{
  "model": "sound classifier",
  "dataset": "struck, bounced, scraped and rolled objects made by modal synthesis",
  "train_examples": 78125,
  "gain_aug_db": 6,
  "n_mels": 40,
  "hop_length": 160,
  "input": "mfcc",
  "spec_augment": true,
  "win_length": 512,
  "targets": ["action"],
  "num_classes": 5,
  "arch": "convnext",
  "norm": "layernorm",
  "hidden_act": "gelu",
  "mlp_ratio": 2,
  "inner_norm": false,
  "subsampling": 2,
  "layers": 16,
  "width": 192,
  "kernel_size": 7,
  "mixing": "mixup",
  "loss": "cross_entropy",
  "init": "kaiming_normal",
  "residual_init": "zero_last",
  "optimizer": "adam_atan2",
  "learning_rate": 0.0016,
  "beta1": 0.95,
  "beta2": 0.98,
  "l1_shrink": 0.01,
  "max_steps": 14700,
  "batch_size": 64,
  "epochs": 12.0,
  "lr_schedule": "cosine",
  "final_lr_fraction": 0,
  "warmup_steps": 290,
  "weight_decay": 0.2
}
Rows from block 10 of a small sound classifier, named by matrix and row number. Rows with one number belong to one neuron. Each number is 128 + 32 x the weight over its row's rms, rounded and kept within 0 to 255. All counts start at 0. Numbers have three digits each.
After each neuron's rows are labels from the 100 clips, of 14976, where the neuron reaches its highest value: "responds to" is what is common among them. Only what is clearly more common there than usual is listed. The data: struck, bounced, scraped and rolled objects made by modal synthesis.
# fc1: MLP up (model.blocks.10.mlp.fc1.weight, 384x192), inputs 64-127
# fc2: MLP down (model.blocks.10.mlp.fc2.weight, 192x384, transposed), outputs 64-127

fc1.170:195118180124178136104132114132110123173121093189130145159163129081139117166151122119128077124131152123144125125125103123133140127128129040137127140126126128218094158080128123136128152128140119
fc2.170:162054133135129065128132138144177132116126138159152131165118121125213107128137115122120140131107134126183083122122121103195159131128142099128122126125129109137142063127127066137134143102103113
responds to: steel-like damping

fc1.195:191229134125125115058129120191168155120154100092123149127163126128122105132123135104114129123171138132126134069088123147127199112080170109180134201153125148121097071136090109075128130122051129
fc2.195:136130107135084126067141122127128125082154131127118103083049111125172126121129118125120141077128141118131137121222135089085115092096200127107116152134066070106102134099131128126203127163127123
responds to: steel-like damping; text has "noise"

fc1.218:162072197127156129104136116143133068127117128116126141132097210120152147124128187131154109203130128090143152165126126101120127123123123006130128088118127126253121129125128164148115255100141143
fc2.218:132078128176194108182142079110186140130132116128114221147105128126116129128106157132117151128134132157135124141122107109158114105225123120157128102144127127138141074129129101107126136167128126
responds to: scraping

fc1.133:165219129087127099126146068123160127145109031120089125079156127142159129120148130103121132149130135149036123121128137163124125135128146081146131124118128155146117052089096125109135158136099145
fc2.133:070131117147108092133120136153036130103138156082127112126106126115112136117133115109127122149139128113152219132109115098058054122131153128130112123127122126071075144084119184110110132097203117
responds to: repeated hits; clamped rod

fc1.52:083132101128103136157118100099117129145095090136123138114124138121166128134156119089108119112143128123089109124157127072124099197158130090119126166138135121128128154046118178140152134152063157
fc2.52:085124087120066026125111132128046104092142135086133095073134124128086130098140136143141176095128148116142173119127127125077178067129123111115098107139129118083065139053124129087069152090144130
responds to: pink noise; action: rolling; white noise

fc1.97:123128089198131122202027203127178106125104072139083128134134127125127081117138139130116122159123132088136158123128120129115127173112164071089127146114192031135122157029151125127111128133106077
fc2.97:119150091056118130136114255119145174163106114160157126121193157150106122128115103169092089129129126188116146140139115252127182127098166255132129113138104141107216157132098167128124135123052123
responds to: pink noise; rumble

fc1.154:125128088157189128055139148118123134128090128138211103069149128158129035069153079106128124153123125151125172129125173121134221140129139136134128133129127131137054104132129164117132072162133150
fc2.154:130141111066108163160125201165133127126115134136137056132126101161183121127071128128127130126121169120180125088065093166130127146068149166108128120128127124105135123132125127187156088126142117
responds to: reverberation; text has "room"; text has "reverberant"; rolling

fc1.155:135136184085130127132096111128128127117079118126060171116128157240165128065127183185128113201136155125127154130128152123130073115047154101111131097086170116140152192128154130129152128129165137
fc2.155:216128128207177120108120081169128165156155126119054132195098129081141136167088216154126148197142120150171119128118097038130108134126129129152140029125125096126132079112127156130131136131085139
responds to: scraping; rubber-like damping

fc1.339:121130128170122151079132133110132129159099131160130224160200126116113130151131138152127128153144131177138129128127118129109144123165111087132137109144157129123135181130169163141086112082118138
fc2.339:131128147121129121107171167165126128127141175129120146129135128172166138099127125120130194131115135123176126128105126213128162103128126044185111121123151118129128083141141113133121134134143128
responds to: text has "noise"; scraping; rolling

fc1.323:162132136117162161110093127143154056133122101164096152128072138065171104098151201213137116153136153124144166134109144178104125124126126087141128149127137184138128153126123152144183095132129129
fc2.323:120092105140123125130137110078128167103149127127092129128127114130126131146119102223124143098130124137155107114127102099097126110132077141157121093150088000092120132129129111079123130109054129
responds to: bouncing; steel-like damping; text has "noise"

fc1.105:161176132120197161099128132145112000133136127109137088120126145110114128149125122112146179103184124130153093173084097163080177140100088092123147120121128116163064149091128142132125165121114071
fc2.105:107148127148148149121143073088126208170176116118181156121116159122080136125105191152176186134131130129177077128129131140146129131165060148127195148103105089130143129166096111113128143102098170
responds to: repeated hits; steel-like damping

fc1.56:129155145124202126068074185161132071129096128131095133097127190155119145128138143186113130142149115106134126195135122071094113135094063005129128129114153121172136167130163169177123163109140142
fc2.56:134148132172132129129141124101135181134134083116123196152126145126103130125115132113118183182123120127128133173130122117133115082205129138163141110174123110125125131110129115065134128180101120
responds to: scraping

fc1.330:107154113210105124176129180157111126157050072101122113101200148150122126126127057096051144138122154121094091089138135143172127167188089123119002167121244111128114122127129129088139129182125125
fc2.330:124132132121123127134131127087094125128092089127168125124168150128110128129025158154142127166109176161123140128101128133123142127168075151183146100204138164119150080141095091077129187090130128
responds to: rolling

fc1.307:122142015189135125167126115127110128197131140117098103068139132117096130119128128161129224110160129130116129147056107128151143125130142128107127136182177153131131073131112124123145129125132127
fc2.307:162137133107124095127121107158139125125120138082115121137145110119147072129129154123130049122117161129015132136119102075198131158088104116109098124129154222116119120116107123122110090120115116
responds to: one hit

fc1.247:132189138160127127122074131176137069096082109149146176070151167129150050137126091099104223145127172062050156086114116107135132150136128128139091135109136136135128128079061143133133127129130110
fc2.247:123141131149129164127010126084135073145234128108133211125129128117120126122140147127129121185169108128136128130120128129130130128136109098129073131135101104137122131103132131169213061152131127
responds to: bouncing; rubber-like damping

fc1.238:133167129118111130175115108131131136123141151154121166130116122158111130173159139124134126139151127126114115159069126043140084122129065124193143121108120129128129127060107249147157221125151140
fc2.238:139154127146130102163108125127129146105132127103117118127100094072080138129124113134130131128109099119127168129070114087126131124148125098093115138086122123103105125048123069052116127124121125
responds to: one hit; text has "noise"; material: rubber

fc1.251:153128094122114143131133135136131125128127117128131083126086133126132101164127139167143162083127128118129130129126157036115126066109016128111126133127114127128166108127130255106118188126128129
fc2.251:163130128085126072161130226109129101128133137146122096131149072123119135097176058125093173144126116127127178127128085131126126126128165117085085159071187133124128135097144084131085109136136125
responds to: one hit; rubber-like damping

fc1.47:118122005232131128204132142128116134188129154103118117061119152135118110117109060160102222124135165142061119135077128130130141118125144132127126179147116136135134067145123128129144158128127130
fc2.47:173155137115137116146123094145150163110195129189111115136116126123136124165162181126158089136129182200060143129129112031204131159061093122120127143125127162160154131112125127126132069128118153
responds to: one hit

fc1.234:133160045143105160082128130127147120147097120143128129082137126128146122149109153098143134151110113112136140142139162121199127126104100130121125175131138137103137097129087184016128115119120107
fc2.234:124149135064126073144126255148116142094104127160119084130237129138138129100142100139134096123141117127191145143128113150120127157120174120093078133141146130129117143070148165125113089131127125
responds to: repeated hits; rubber-like damping

fc1.255:129110127128127122135173122218124109128113074137140109168114177100128155128174128085122120153125130130185133171086156104131129124130140132152128125122105130209131153137133143103151172129089119
fc2.255:115059117128137124190129055068126100093137163133123133140128120134119122103101105139121138108140117163095121118120116127138142091141108122137118135250130118161144109141171152156073168121159124
responds to: bouncing; reverberation; text has "room"; text has "reverberant"

fc1.221:151157142070128134134152153131124131132164046138135120123126180150186076129134107129120134131220150100125101133117211110105129102085121128125034163120159074158161133121130080123130153139148137
fc2.221:124119112115129152128033137122138035150212125108181113128081121117118123129159140091140084139143128131138131103125129085170137128129095091074151140145123166133142126131111094149126085132137129
responds to: steel-like damping; repeated hits

fc1.24:087138093165134130129075127135121054128092091131155172071126203118132041129167124114059202147133138058078154130120127120145134174142150084129073131115170119141187128083136170120113203132113076
fc2.24:127133128140150138117028114082128097176210126123129160127128129111128130126142142076115112171208135128130130128122128124130100118129126113128068131158113109128128134080118131140247034148122132
responds to: repeated hits; rubber-like damping

fc1.80:126148128127182188115057130115160073128128041130133135104157176095151074134128179166117128200126164093131172103134127132128138143091128044108115148105151069140122134087130129084108139141120054
fc2.80:128124096111128139131077195128204181162198127148139122124126134132127072128112108127128128179126128189140137202129102149130151133113187140122129096122087134129202081124125128146120094114076098
responds to: text has "noise"; muffled (low-pass); rumble

fc1.279:134100139116150145140138175126150114139113055134126128130098127092136131149108090218115106128146112075136120166132127083118126161094120136072000142133120058133155190089139208156133177088130100
fc2.279:170117107131129173117127172057152060218142097130124160148159090113027095139190102156062140158122117142145123138255126128145124125128194122094180131116096128121144098127209129173155149135115062
responds to: repeated hits; reverberation; text has "reverberant"

fc1.181:157113127099107151092097126164134137125121092164135125170106142125129108129139120103127099110130171127161142169100119112085120097126039090138113143170122143181120159097147099132108190161142124
fc2.181:135094132136116132114130117124191152116126129114132132165126138142177127119138130099104130158137137225114110153112129122158137133059156130128129136140123182139201078128103074169147127130109156
responds to: scraping

fc1.226:141129122162172118148183157119141150118119117146211134127118125154146097128126056105123148164168128098099107116045110131091124135136120136131060164168124104176169103135065092118132113121143129
fc2.226:128138218176132124055129082154126189165203154126116134084083189121131179145123086132135151124159149128083208142130128114115103072135142095117130128120123111114106140126182120125116134161121231
responds to: steel-like damping; action: repeated hits; clipping; text has "clipped"

fc1.206:137182132236184124211132195108146128130108129129205066045143125121127132126114077161095128131132128139086133115075104133124129116143149129126131138095137092131130034127094130131057194127128135
fc2.206:145145201116131132128140125114166139133235107162119145135098125143074138132174178168132116141114150129052169102129113122130124141111131120121151134134126159132143125156138126122120109132129128
responds to: reverberation; text has "room"; text has "reverberant"; bouncing

fc1.114:125161142115127128096083116134030131126143124206128128121125214133141087137125110099142119074131143133137141156123124119114153082106055086131116174160130174146127123125166083076066166177129132
fc2.114:127104170135130132096128094147128164103115125144120143134128162164132139106149115103123130132096153206116119125111132109128128138046128131122122155181145216128125095126114103145106129069122154
responds to: one hit; glass-like damping

fc1.239:127107121139106243112087120196138128229139094110127157105089132127143096130125129109105127138149127105127155119132118133171129149126145105105116174133195096130126163108151154116126139090000095
fc2.239:133119066029127130137084167125163133128169128178129121128123113172125111088126060212072043121127040127034131128136127168135136104128149126126142130124099128128161134126142253136134130167118120
responds to: one hit; rumble; material: rubber

fc1.315:145182063127133142128132117119120116156126103180152129127142128131131069101124143128129180141192128131114128144151130096127122118139109131129063137151128130116144120133127155096108134148128134
fc2.315:156147131118089074130140222094076134151122128126130059138219129091139132141136139052129119131137122130163129107125128129127125150137212113136073161126140138113085074130101111098078121114162121
responds to: repeated hits

fc1.4:167108011120105123128137116122164140151233107125114153137116140103173135157149127127091135120166145029133133106122102128177109137137174132162104131099145115115140132135087167113127191101044043
fc2.4:075106069063152119151083149125120129155123107090121111059163128102123081131102163090133143130132158130128139161137105179117114129146134119137075177127188127130114104140111122126128101161156121
responds to: rolling

fc1.167:163066128128128147081128129115156126150122119135130166115130129133131123130131121108098109165141142138131137127134113150125180146119122132088130139127137147154105127112132188122113122040121126
fc2.167:130024128128129139131149131127126114109133145124126154131143128128134131130139127154136150209132255128234116127123129170128146080129147094088128124159128115148128114128126093130119134103132128
responds to: text has "noise"; bouncing

fc1.156:141130159104143128131081096131130102126076122110110151128131201170164111116127184154152096149158129127143159180128143092123080109096141085129151087106174114147156128109149124125141128128133139
fc2.156:208113119190137036112128121133123158171165129139083136174067129033161139113053162125129152169148115158137123121082073042138077115147143096165115112152124109100128109088085136123147130126078125
responds to: scraping; rubber-like damping

fc1.347:163153125202206122122143181128163121127097131129181138060149143141179000152137079147126128154189170103125159072126134128127174118131138132126123107127128118202102126096138157109152124135133066
fc2.347:113172085089126173129106182149128157152156135095236127129128129164120072121119124129129150138130100128127124183074129169132157154128150121128132111116135129132131171098152129152194107128120125
responds to: scraping; mains hum

fc1.152:138171138128069189198060127156138107127139107124130179178238111072164128141139131121110138155107128079071109064053105115202122098161122089142102129123135138097155118038113145122098174120093072
fc2.152:127208136138130127119159102188086111131102129125118131139165133071159129154041110105192148125091125087156098127097132088087126128128115109217128154128093151108120059141112094161114128112152127
responds to: rolling